python train.py --model="image classifier" --dataset="drawings of small networks of dots and links" --train_examples=97500 --image_size=32 --crop_scale_min=0.8 --horizontal_flip=true --color_jitter=0.2 --cutout=0.4 --targets=["kind", "dots", "dot colour"] --num_classes=[9, 5, 12] --arch="wide_resnet" --norm="batchnorm" --activation="silu" --depths=[2, 4, 2] --kernel_size=3 --stem="deep" --avg_pool_shortcut=false --widths=[96, 192, 384] --label_smoothing=0.1 --loss="cross_entropy" --init="torch_default" --residual_init="scaled_by_depth" --optimizer="soap" --beta2=0.99 --lr=0.002 --beta1=0.95 --shampoo_beta=0.95 --eps=1e-08 --precondition_frequency=10 --max_precond_dim=1024 --merge_dims=true --one_sided=false --adamw_lr_other_params=0.0027 --grad_clip=5.0 --ema_decay=0.995 --sam_rho=0.1 --steps=24400 --batch_size=128 --epochs=32.0 --lr_schedule="constant" --warmup_steps=1220 --weight_decay=0.04 --adamw_weight_decay_other_params=0.01
Rows from block 5, named by matrix and row number. Rows with one number belong to one channel. Each number is 50 + 12 x the weight over its row's rms, rounded and kept within 0 to 99. All counts start at 0. After the name is the row's rms in percent of the matrix's.
# convs0: first 3x3 conv (model.blocks.5.convs.0.weight, 192x192x3x3), inputs 176-186, a 3x3 kernel for each
# convs1: second 3x3 conv (model.blocks.5.convs.1.weight, 192x192x3x3, transposed), outputs 176-186, a 3x3 kernel for each
convs0.155 118:39 57 36 52 50 48 54 46 43 48 63 53 55 28 61 67 47 58 30 73 40 48 47 59 42 34 46 54 47 37 37 47 67 43 45 48 72 65 48 22 26 44 37 49 48 35 52 53 62 50 47 49 39 51 68 40 42 57 34 45 38 55 55 58 57 47 21 34 53 51 68 54 52 49 27 33 63 54 49 60 51 76 51 66 47 59 36 19 67 54 57 44 51 55 41 57 57 46 49
convs1.155 112:33 52 62 39 47 58 50 39 70 41 63 29 53 65 62 46 24 35 53 49 66 70 66 39 65 25 70 39 99 21 54 51 00 17 16 38 56 11 62 47 59 90 36 42 42 55 51 42 61 44 37 55 38 50 52 67 47 42 45 31 58 51 66 50 43 38 55 41 32 47 51 54 42 47 46 58 44 59 50 41 37 73 37 49 53 51 64 51 35 24 52 48 63 51 50 41 45 51 45
convs0.156 094:61 53 64 62 57 37 59 47 68 53 63 47 64 53 34 37 46 60 58 57 53 59 42 66 67 60 45 68 27 52 53 54 53 39 45 58 35 42 48 79 26 48 40 57 47 69 63 41 50 61 46 39 38 61 44 39 42 43 46 64 49 50 56 46 57 51 61 59 57 37 55 44 29 65 47 36 75 55 48 62 69 42 59 48 63 51 70 37 51 61 30 40 37 54 53 54 48 42 54
convs1.156 098:41 52 44 66 49 59 64 39 45 28 86 52 50 54 55 28 49 67 73 35 35 40 63 29 41 62 33 50 73 36 47 62 40 36 62 50 48 37 46 42 20 36 54 26 42 63 82 51 48 49 29 53 51 53 51 74 59 61 57 49 62 57 43 40 63 64 50 23 36 47 56 47 38 62 68 28 34 90 66 36 65 48 37 76 52 49 52 54 61 66 46 50 44 60 43 61 68 42 60
convs0.157 102:45 18 47 33 62 44 53 51 59 32 47 33 52 46 40 57 51 62 67 63 54 49 44 67 40 53 35 79 39 46 47 25 42 45 48 67 52 58 39 42 39 41 55 46 60 37 28 16 47 49 41 54 49 42 43 56 57 53 51 53 38 42 43 51 61 29 44 65 61 58 60 60 51 58 59 54 47 53 43 45 50 43 52 73 54 62 53 49 49 76 37 40 39 68 52 36 53 58 50
convs1.157 097:50 46 52 75 51 48 56 49 61 72 50 73 45 51 61 54 48 52 52 46 61 33 52 78 33 23 22 52 46 53 62 36 59 33 62 59 50 48 49 44 42 43 50 37 58 51 49 38 57 65 56 66 47 48 57 55 43 42 32 45 37 29 45 38 50 58 41 67 64 81 47 77 70 53 61 30 31 38 48 52 61 35 54 51 61 56 52 38 58 40 29 36 42 63 41 48 78 43 65
convs0.158 114:67 54 51 46 45 46 51 51 62 42 55 61 35 35 57 53 44 43 39 64 63 64 56 72 44 49 44 92 43 73 68 53 57 80 49 62 30 52 47 39 53 64 45 35 58 53 63 53 57 48 59 60 31 41 63 46 29 44 45 52 58 40 57 29 47 58 41 45 59 36 40 44 43 52 43 45 37 49 59 40 48 36 62 60 49 62 45 35 57 48 48 53 42 59 42 49 73 64 54
convs1.158 112:42 56 44 48 42 41 34 48 55 59 53 39 31 42 60 50 29 42 49 68 43 39 39 37 62 50 54 25 42 30 71 58 24 12 65 34 33 55 53 33 47 51 32 53 56 37 47 59 55 47 49 34 56 50 58 54 38 41 52 54 64 45 57 45 39 70 58 36 56 49 63 47 45 40 53 42 59 44 45 43 49 35 46 65 59 35 51 35 44 62 51 48 48 40 63 52 47 49 47
convs0.159 097:43 40 56 43 63 45 70 53 48 45 55 64 48 54 42 45 40 37 38 37 62 35 40 51 56 53 40 70 21 54 27 67 59 54 42 54 53 41 48 43 49 55 42 64 52 63 58 53 55 46 42 51 41 34 48 31 66 51 49 54 58 54 46 41 42 54 51 58 60 41 46 50 30 38 70 63 60 60 67 54 43 53 40 82 47 47 56 52 24 29 50 36 52 37 53 54 44 55 52
convs1.159 097:43 69 63 50 65 69 60 61 65 26 27 56 52 48 52 40 49 60 36 43 49 37 44 31 50 47 39 64 53 20 69 47 53 52 27 49 61 48 37 69 57 45 70 63 38 56 46 53 47 46 50 38 55 47 35 36 44 44 55 38 58 51 39 50 49 50 64 58 49 66 42 54 47 39 49 59 53 49 43 43 55 49 52 45 41 57 40 41 62 34 53 46 46 54 23 39 40 44 36
convs0.160 100:68 36 42 44 37 45 39 68 33 09 36 44 40 20 36 62 50 37 34 38 50 44 35 45 35 65 66 29 52 35 55 35 47 53 45 33 56 70 40 57 44 52 56 58 54 51 68 51 55 57 41 43 43 33 55 53 50 61 35 44 37 73 56 23 41 55 76 47 43 60 49 36 54 52 60 48 45 51 43 50 43 58 67 41 69 49 45 47 47 60 61 56 36 47 59 38 69 47 39
convs1.160 099:71 47 40 54 51 36 49 30 50 41 16 40 43 53 60 35 51 61 32 55 56 38 52 41 50 51 50 68 39 60 66 42 27 49 57 48 64 49 43 37 58 45 51 61 40 54 45 56 46 47 56 47 54 41 64 33 56 61 58 56 43 55 56 34 50 56 40 56 52 61 45 60 56 34 55 69 48 49 53 44 38 43 55 33 52 61 38 78 14 61 59 67 44 60 51 63 68 44 71
convs0.161 092:50 48 55 48 50 38 52 57 61 46 47 52 52 41 49 60 58 53 50 66 59 30 47 51 52 81 78 36 40 29 38 75 73 52 64 53 40 32 51 69 47 74 44 52 42 38 65 67 39 44 43 47 37 48 36 42 36 43 34 33 38 36 36 50 54 68 36 39 32 62 47 39 35 52 56 46 44 76 55 64 43 31 52 54 42 42 57 45 63 55 48 43 21 71 63 63 74 55 54
convs1.161 092:41 30 50 52 53 50 50 50 45 60 48 35 61 52 52 63 68 52 42 49 68 48 55 59 77 36 54 66 28 52 71 70 70 61 35 30 37 35 43 60 74 63 62 61 47 53 44 58 39 54 52 67 70 64 59 42 57 56 43 45 38 37 56 44 50 41 29 43 74 62 67 58 63 49 42 70 72 50 48 37 37 70 77 62 43 62 50 52 51 54 62 73 32 50 44 70 69 52 43
convs0.162 096:34 66 51 46 39 64 55 65 66 52 30 41 61 51 50 36 54 47 57 32 42 53 64 46 32 40 43 48 42 62 46 32 47 42 69 36 62 60 37 45 64 63 27 58 52 21 52 56 56 44 49 74 43 44 58 45 33 52 50 49 56 48 31 51 26 59 37 37 45 38 66 42 58 61 42 23 43 49 45 33 47 65 40 54 47 52 53 32 37 68 49 35 35 55 59 51 51 64 43
convs1.162 100:41 64 65 60 46 44 44 45 39 63 41 36 55 26 36 68 33 19 51 43 68 53 65 46 45 41 32 33 55 55 41 47 39 55 64 36 69 46 62 30 45 53 51 36 50 49 54 64 26 51 57 53 49 60 63 49 40 30 39 46 56 52 44 48 63 46 59 53 46 29 63 47 45 51 43 42 45 48 16 41 68 35 54 60 55 64 55 57 63 43 57 49 36 39 43 45 48 38 38
convs0.163 106:53 46 64 42 50 37 30 56 47 79 38 58 49 36 61 34 57 28 54 54 47 62 33 47 60 68 68 28 38 34 40 67 63 40 38 61 49 48 24 43 53 56 54 26 35 46 56 54 57 55 51 57 49 54 32 50 49 63 53 40 57 58 41 14 11 28 32 30 44 58 79 57 46 52 60 48 36 40 58 48 48 49 55 28 43 51 55 35 48 58 42 38 64 53 51 51 54 55 50
convs1.163 099:46 44 60 38 56 47 42 35 52 68 54 40 29 68 42 39 48 39 59 37 32 73 53 53 41 58 49 99 50 42 50 53 47 41 40 50 39 49 53 40 45 78 31 62 38 40 43 44 56 53 53 57 51 51 45 50 41 62 45 51 64 41 53 62 98 81 65 74 72 31 70 70 45 52 39 56 47 35 61 41 53 61 52 29 60 58 46 65 60 54 36 46 48 54 51 51 43 63 40
convs0.164 093:49 32 49 42 49 36 32 47 43 39 43 49 46 49 52 55 14 32 38 54 43 41 52 45 52 45 63 59 43 38 65 54 42 58 39 46 63 50 66 62 43 43 45 47 43 44 51 44 52 48 45 41 33 39 50 51 41 32 38 49 34 46 37 65 59 50 41 37 36 58 30 49 49 57 65 60 66 50 30 55 61 40 50 51 44 41 65 49 38 52 41 54 61 62 34 37 58 52 33
convs1.164 093:56 53 32 64 49 43 51 46 51 69 56 25 41 41 21 24 34 56 40 73 34 51 59 22 39 36 45 56 52 68 61 70 52 77 47 67 46 38 71 57 43 59 56 53 62 21 47 47 47 38 42 59 54 52 57 42 72 39 66 47 70 58 69 44 63 53 41 65 70 35 68 62 43 49 53 47 43 32 60 69 49 39 48 63 35 44 61 67 64 57 44 53 47 48 32 54 42 51 69
convs0.165 095:46 47 60 63 48 35 72 43 47 94 38 47 77 80 43 45 63 73 24 46 55 44 63 56 58 43 57 55 58 53 49 41 22 42 48 45 56 59 42 39 53 50 38 39 35 62 45 46 61 37 41 52 44 49 75 47 66 52 76 49 56 72 61 73 50 65 23 51 25 57 43 57 65 44 47 55 63 50 48 43 66 41 36 47 44 49 45 40 47 41 51 35 42 48 51 54 40 47 50
convs1.165 094:61 50 41 36 48 37 63 56 42 63 75 36 61 53 55 74 35 63 39 50 52 21 38 34 27 48 59 59 64 37 45 54 66 57 27 49 31 55 61 39 35 46 46 39 51 67 38 38 58 59 60 61 52 48 60 51 55 82 53 50 62 48 52 37 56 48 58 38 63 44 49 57 31 54 47 33 57 32 51 74 38 60 47 59 42 40 52 28 71 57 61 54 60 55 54 39 37 31 63
convs0.166 084:66 47 66 53 56 57 68 26 65 31 29 48 40 56 45 34 57 34 53 72 58 49 40 56 56 58 23 46 46 27 57 42 30 38 43 71 67 42 65 54 60 52 56 37 49 50 55 47 60 50 54 56 63 65 68 40 43 55 36 53 65 45 49 63 59 35 51 56 32 40 28 37 52 36 43 62 42 51 52 71 47 45 58 52 41 54 39 42 82 44 75 57 77 67 48 50 79 76 85
convs1.166 083:51 42 36 44 43 53 52 66 68 56 57 63 45 46 42 62 68 33 46 34 36 51 52 67 53 34 49 36 46 73 33 61 31 53 40 69 43 46 46 51 45 42 72 62 48 46 47 31 55 51 48 40 50 47 34 54 36 27 48 49 38 68 55 43 40 28 60 49 38 52 41 36 40 30 64 46 38 56 70 45 48 55 36 64 68 54 46 51 61 45 11 26 25 48 53 49 85 72 39
convs0.167 099:49 34 54 43 53 50 32 35 27 38 43 68 48 46 51 49 49 57 62 48 60 61 41 43 47 47 56 99 44 47 58 64 43 53 55 27 23 38 33 49 42 53 39 40 63 48 58 34 31 39 51 35 23 36 42 38 47 47 47 56 57 62 34 41 34 53 58 68 43 32 36 30 40 38 62 59 54 73 40 69 36 32 64 58 48 42 55 55 51 49 73 47 56 50 42 44 54 48 49
convs1.167 096:51 45 43 60 53 60 45 49 30 50 64 47 36 62 55 56 36 84 51 65 39 31 51 37 45 58 42 49 53 18 59 56 49 59 41 34 34 45 55 28 34 61 57 31 41 32 58 54 42 54 48 45 47 43 41 59 44 57 42 35 56 56 35 52 56 65 45 43 67 36 65 49 42 53 69 47 53 48 39 62 68 45 38 83 55 54 41 46 38 55 58 74 64 47 41 65 58 50 47
convs0.168 107:42 37 49 44 41 51 46 53 47 52 61 35 53 30 73 40 53 47 45 62 47 50 34 53 50 49 58 58 59 22 40 39 59 35 58 58 62 47 66 51 71 61 56 54 53 47 38 50 56 38 48 51 45 41 49 65 53 35 53 50 63 57 60 40 48 42 47 64 36 51 28 24 53 51 42 65 42 62 52 52 55 56 53 40 42 47 53 39 61 50 65 43 44 57 45 55 51 62 47
convs1.168 104:39 46 59 62 61 63 49 47 50 45 50 35 54 50 50 28 72 48 48 44 33 86 49 78 43 60 45 50 47 53 39 30 69 59 46 40 50 66 44 65 51 43 53 61 50 65 61 41 58 42 36 46 41 56 45 59 57 62 44 51 59 54 62 60 47 57 59 67 58 67 51 53 57 59 55 40 55 44 56 58 42 48 32 63 38 62 43 57 41 34 54 54 49 47 56 79 49 53 56
convs0.169 109:70 56 21 44 23 47 40 45 55 82 46 39 32 51 56 50 64 59 49 37 18 40 33 35 66 61 52 44 47 61 47 57 57 54 44 43 56 47 45 50 60 46 55 48 46 69 69 67 62 57 54 40 60 47 57 57 51 38 53 29 48 55 32 68 44 42 50 53 56 24 52 46 53 43 55 39 33 46 57 47 42 29 34 38 39 46 64 65 56 64 55 58 53 40 48 56 41 48 53
convs1.169 109:32 49 47 56 34 53 48 48 42 29 61 50 57 58 54 72 63 31 59 51 58 51 56 45 39 72 32 37 43 60 51 23 44 38 48 49 49 67 56 49 44 62 74 39 27 58 45 37 57 58 51 68 57 27 50 38 54 38 38 24 45 65 44 41 64 62 33 43 49 47 37 61 56 47 52 48 63 58 40 46 54 64 40 22 39 38 47 30 49 33 66 51 59 45 39 64 22 42 60